Weights of a small text-conditioned image flow-matching model: text encoder activation gelu, activation silu.
Rows from block 14 of the denoiser of a small text-conditioned image flow-matching model, named by matrix and row number. Rows with one number belong to one channel. Each number is 128 + 32 x the weight over its row's rms, rounded and kept within 0 to 255. All counts start at 0. Numbers have three digits each. After the name is the row's rms in percent of the matrix's.
After each channel's rows are labels from the 100 images, of 14976 (inputs lightly noised), where the channel reaches its highest value: "strongest on" is what is common among them; "colour at peak" is the nearest of a few named colours to the mean colour under the peak. Only what is clearly more common there than usual is listed. The data: rendered made-up planets. In brackets: how many of the 100.
# convs0: first 3x3 conv (model.decb.1.0.convs.0.weight, 64x128x3x3, each kernel summed), inputs 0-63
# convs1: second 3x3 conv (model.decb.1.0.convs.1.weight, 64x64x3x3, transposed, each kernel summed), outputs 0-63

convs0.63 111:153120119131132120140123126120130105105121146118125112124125121131175185127134107141124129142090171000128144111128135129121072116117158135116129125130135127141148148151168139136098110120123091
convs1.63 105:144153127118062141134134134149174079171081128123140123194108121117110167152153103072146224114157119150205173134165166178121144126120167090197143148142118147104103127140161111157161117129108133
strongest on: rings (92); lava world (46); ocean world (39)
colour at peak: brown (52)

convs0.54 097:148103109163106160101124161105105166142186145143130149169103132155110178134115120185182187107182106090156162142042128117133059111166155136104130135167148121140068139172151091158140163112158085
convs1.54 105:118183123105140097166091077144119139087139126068077163107091131164105153118141072129120093099171123166152037116167095091130088126122109127129161147054102143128147131084111146137108135146089063
strongest on: rings (74); lava world (58)
colour at peak: brown (39)

convs0.1 087:144127131137109106134120159145148137116100124134109113119095106113095136125121149126150110131125112112108164123145153103120129132190131188122123134150131145135165156153003150132096090129133112
convs1.1 089:142120106119118126128094113125116140172132158094072143168130125094133128132102077109118112115113088147187143151059093119152201151144114125132110127199124098185145160153093164161211116166053129
strongest on: glowing rim (89)
colour at peak: grey (85)

convs0.41 084:130109108127122101110107121114145136132124135106150137147129114150155133104142119143175141139148167053143168151125118124116126138196139160150115106110110114130064115103115116142123134146071129
convs1.41 082:063122119122087154076112101128105124180157114120111117115155094154164088121059054099090149095109120087153092136122115126124189132108171081196128078123163117130151145129098157170108192131144146
strongest on: lava world (53)
colour at peak: brown (42)

convs0.62 102:121135120125118136088100144102085142105033145123126091164108166089113123095130156121146092122094100152068139180148136108132125136246151084135099099123097111139096124164121117128119136125122123
convs1.62 137:147120149101111167125122110129124044067113101087153187107125092057133126023075114148114139130106064125143113134116108195124117094146124148121102133163113162142139098137115094089106152106119087
strongest on: cracked ice world (50)
colour at peak: grey (48); brown (45)

convs0.5 140:227117143071142140138106139050157103128079060134112060129144118122118088124149056133164174086079165122137233140164132134214121130132114090170139137115111131168124114136120136120138146091148032
convs1.5 072:160111140077158125104169133137163129142134093174107161000131107133076127095153101125141126150136079114129118105150110034101171148088130162148118133108118107097143170149109168139143112155127166
strongest on: rings (99); ocean world (42)
colour at peak: brown (47); grey (26)

convs0.48 089:139150146117099144121147139115164157125143130096122145112137134118108182124110071131134177156175143066155143072076139120105080134179110159136138146109125131134147169104156109126105172139118153
convs1.48 091:156094131158116117178087120113167180179127145176160134130126120146078132135117176106128153100105121187061109146102172112077143191124122083161157172149117102047089136123097129137158075139097134
strongest on: lava world (36); banded gas giant (32)
colour at peak: pink (42)

convs0.10 109:109148121115117149172105132159119086169086099124179121087098099108166046133083151166097064160197084107162131127100143123133166169169100139139125116126140168153200083183088150158085149086131200
convs1.10 125:134128075170142098143126116130108119119177091123132229089103115178100128143159126147137105108157133172164075124157115063138132200165117125140116119075098117107106139144061129125204094132112110
strongest on: ocean world (100)
colour at peak: grey (50); white (26)

convs0.11 094:100121117188128101125105129128136123155131148098104101218127176122157134142088148134135179083141085097120139145020170140124100097174128159147092119112143127189182092162132136126146130112175103
convs1.11 087:144082057127154140103081143104045066094064125184130184108116119087147137113109199116128197156084110148122166145127114105178132123121144139151120162165124120102091107142124126129124088127101157
strongest on: moons: three (59)
colour at peak: pink (56); white (42)

convs0.37 100:149113136127130134121128142117118123140128136128115127119116138143094147124155133119124136120136144189133143143101130115151118127133130137138129129124135147132129129114036131123135109127142140
convs1.37 102:149136132188148130154108126073100137139091093130129152153159143180127120089121154079093207136181099042096124125141110150136116066080092113123134062134154085075136154133100115106133155086141150
strongest on: ocean world (100)
colour at peak: blue (37); green (36)

convs0.36 099:129142116141108145099130171091128139122129138137129136134109128120152060127130121114167099132102137011126117103107145116123126109155137186110133117151137131145139122231136119151120140122155103
convs1.36 079:095089161108144151127114149137070160168145134120104076126097117100163080156055111137096118131115117118079073112095114141145193128130074143104120108145095131200148125129098084120058155054137119
strongest on: cracked ice world (35)
colour at peak: grey (42)

convs0.56 091:086104095090125118140138116121115123147135128135114129118133108103083163117135151105118155127161132023142130132125140131130134127148107146134110124172099137110164176136010152133135134142075113
convs1.56 087:088127124090109128114088141143161173162146144163119061147089097084114159123117112130114107088087179208182121114076130162132176126138161121120123214140083179136105155150114161171119119168152137
strongest on: banded gas giant (75)
colour at peak: pink (47); grey (35)

convs0.13 090:165140126151147164157138133110133100131152135154135093133129145129162137148107120095101126119112202062113140070102117135156060126127118111147133119134107125145181121083174123121119077066142134
convs1.13 078:121159135144164146140153156131122135109084111148121031137094177152140150152167128103163131129137115060159170131101182121124118056140136128088150089144113130114120108110226136153059146173135144
strongest on: glowing rim (90); crescent (58); desert world (51)
colour at peak: grey (37); pink (36)

convs0.53 117:128099127117143134114133135085106131151058144110129104136114120132220110099128107118113140078126216115152144127122127111122033124153127160144110123106139137120094133136161105105057127113134155
convs1.53 127:166148100191122133109105150080130099073089084111120132142137185130128106134196137108134135188179087112115115067102155129116055104125148143109139119152179076148124103099142082077099131151186123
strongest on: lava world (100)
colour at peak: brown (91)

convs0.24 084:138136138132124108138127142125165125135136126129118128118138128129075146120134144113131141132131144147129145135111135111150123114129110132136131132115115126125153119106061138112129124143131140
convs1.24 075:076135144122053141078110088101117055138132132146100163139070148155154098131118127122094085152173137146112115148115161139140143148102174137166081093150157125186114146213132175156173169130099104
strongest on: ocean world (91)
colour at peak: blue (49)

convs0.43 164:083114104139093165125151169141109133133136098135126096155089058095196125047111134061095120094141128113000155119132159133154118104119107205138126113148196125110099122135114112134092108120130128
convs1.43 117:099134095102132105131100119129116167090127176108169168157158113099126173126127104088160196123158163156138090088153121130104147140163098112168150091088123112081092149077023129146110133116064090
strongest on: glowing rim (100); rings (99); lava world (76)
colour at peak: grey (74)

convs0.45 080:111121090141159150120136189088114147108113124133149108128077120124149079124159125170125144124076181087103136125142149106099163107185160173083134122104076121132135085211124151156128090159122022
convs1.45 105:214108143177157134087091111123140113096169102156143109116115111132141139103121200159088106126146137105073138116141119111126118109181130168091130230147193155150159104159116112125127155119176180
strongest on: glowing rim (100); lava world (65)
colour at peak: brown (41)

convs0.16 114:123095126082082144104169072049110139121150137148107103137163112139136067126094122105142067100150141137091161119133133122109000120125079155132116101154098157095197129255161106138131172131111073
convs1.16 099:173086106087139146064182136148138136115141166114071089149157087188172109134084164202112101146131181099157095132096144101145166114062118169126133157138105106133103156087098109105114165093148130
strongest on: ocean world (100); rings (100)
colour at peak: green (58)

convs0.2 125:133137142107191105202134118173195067147032117145160000098165157116143091140099121096119113140077123109117095091128129113138074129087119108150122136141093131131110081115098139140105086101103139
convs1.2 107:173126104159115091150144090129131108138135095059168148116122127184102126137124092162119099126145187115158190157118134028134123190204165142110137165094118099143136129097066103139151123135123095
strongest on: moons: three (93); cracked ice world (32)
colour at peak: pink (88)

convs0.58 087:111100125132152153159124091132133114152122142090129116118134130147094120128122124129130117144167120152154142151100131097134150137086110138138136130111143107133078104084118134119095144138085116
convs1.58 088:148143138106137175156140157150168148130177146139218084148121111128166159157125168095175193149116172126080126130152140152121138158124132160100150141125076152095116131055108125121150119042178090
strongest on: ocean world (50); banded gas giant (35)
colour at peak: blue (35)

convs0.7 119:177160108133127148132104060134127110086134101159141118122136136050172173139141129164138121184064119137121153126126138154159194133209133097130140129109204136140128078107098112151152152130102110
convs1.7 086:137141182104125119122209161105137136097129171142081136091172114120153148136110110062170173114121095140129151123187088161080141117107085098148131032128098127093083141099092137124139131100080096
strongest on: moons: two (50)
colour at peak: pink (59); white (40)

convs0.39 101:186092110096179203134108124044106144159080157110144088090142099150160154135156068113130074112149127121160165160213091134128131170069118150150132106105069132096097138135164075117081101117082149
convs1.39 069:080133189108168130129085168172129155158181099180118072156145120099110184126176119066106162111111170166130112158123116171145135184160134089155195143099108114133134122136171111163074113163129132
strongest on: lava world (68)
colour at peak: brown (70)

convs0.31 104:115165104106060129083164164109101184139138131131142170121131126120147121095122152156161131136135131102167096149137131130123096097180163052107121113172127137131125152130099070170150159113106140
convs1.31 083:094118059128142127111019152088108107116080107117054125127132113151123175098143147099132130175159119120095061125117156138103101133068067137160126089085110074131088138141128106115114129130116095
strongest on: cracked ice world (95); full (77)
colour at peak: white (32); pink (29)

convs0.51 111:150067129111138089165094110056115076158069139151105035128138131179150195085089142041154114083110130103168183097123126140097136153049141140170091144126123111093158052091142164086151140121091084
convs1.51 096:104101141096152101134181079157107129142146119118197168186147143099111090124142078134131174131132047112135098130139131041118177165146173131155089160095138096094143119154072127102158121129099086
strongest on: cloud-covered world (35)
colour at peak: grey (55); brown (43)

convs0.17 094:142123135130121142126130144123119124132136128122123134113116141143092148121156136119134146132123137205123142139100133092142126107143136153136137136116133128135143100111067127125128111149132132
convs1.17 087:113143161121110061131135096080114135079121124159129197112085147077087101142141145101181102115144111133131148122125182101128116158116142130145120126121078088149141067123116088083202124042131070
strongest on: ocean world (93)
colour at peak: blue (66)

convs0.42 098:134167108127100153077156149134123134134157098138145143138172160128139162109158122116104198118124127161114133162127122098140084052144164111119152112109149131132108056044119081130187143119158183
convs1.42 096:114098075173111094147098118153101094157103171142172135128094141108090105123146152124095158152119091066155053134108152131141124094171140093167165126147179157176201143172152104163114112122068163
strongest on: ocean world (53)
colour at peak: grey (25)

convs0.8 088:109153154130108133157141109112191145135150122101079109113154113110142144153104041105147137127142103073138124112053177130108126133128110071130121141106133110179146136152159145098098135112174136
convs1.8 081:141184199110175107132128127147180184130137114226130141161109122147126114086140087096087091136165181134160092111099114125130121103137115110141168162107132071152140121144150125107228157125126130
strongest on: moons: three (65)
colour at peak: pink (51); grey (47)

convs0.21 083:149113119122156130119121140117095114132130155103161136159135163169160099121151091128133163123166138153130157134099126097133134104074146086149131121108095125133097102079156125122117129117156194
convs1.21 082:075164126120146111131148107167148124139129168113120182070082140166117102081147116090132092121149166140134160129198120112144093155197199128132092085093127147184118177188136192116148146119137118
strongest on: lava world (100)
colour at peak: brown (69)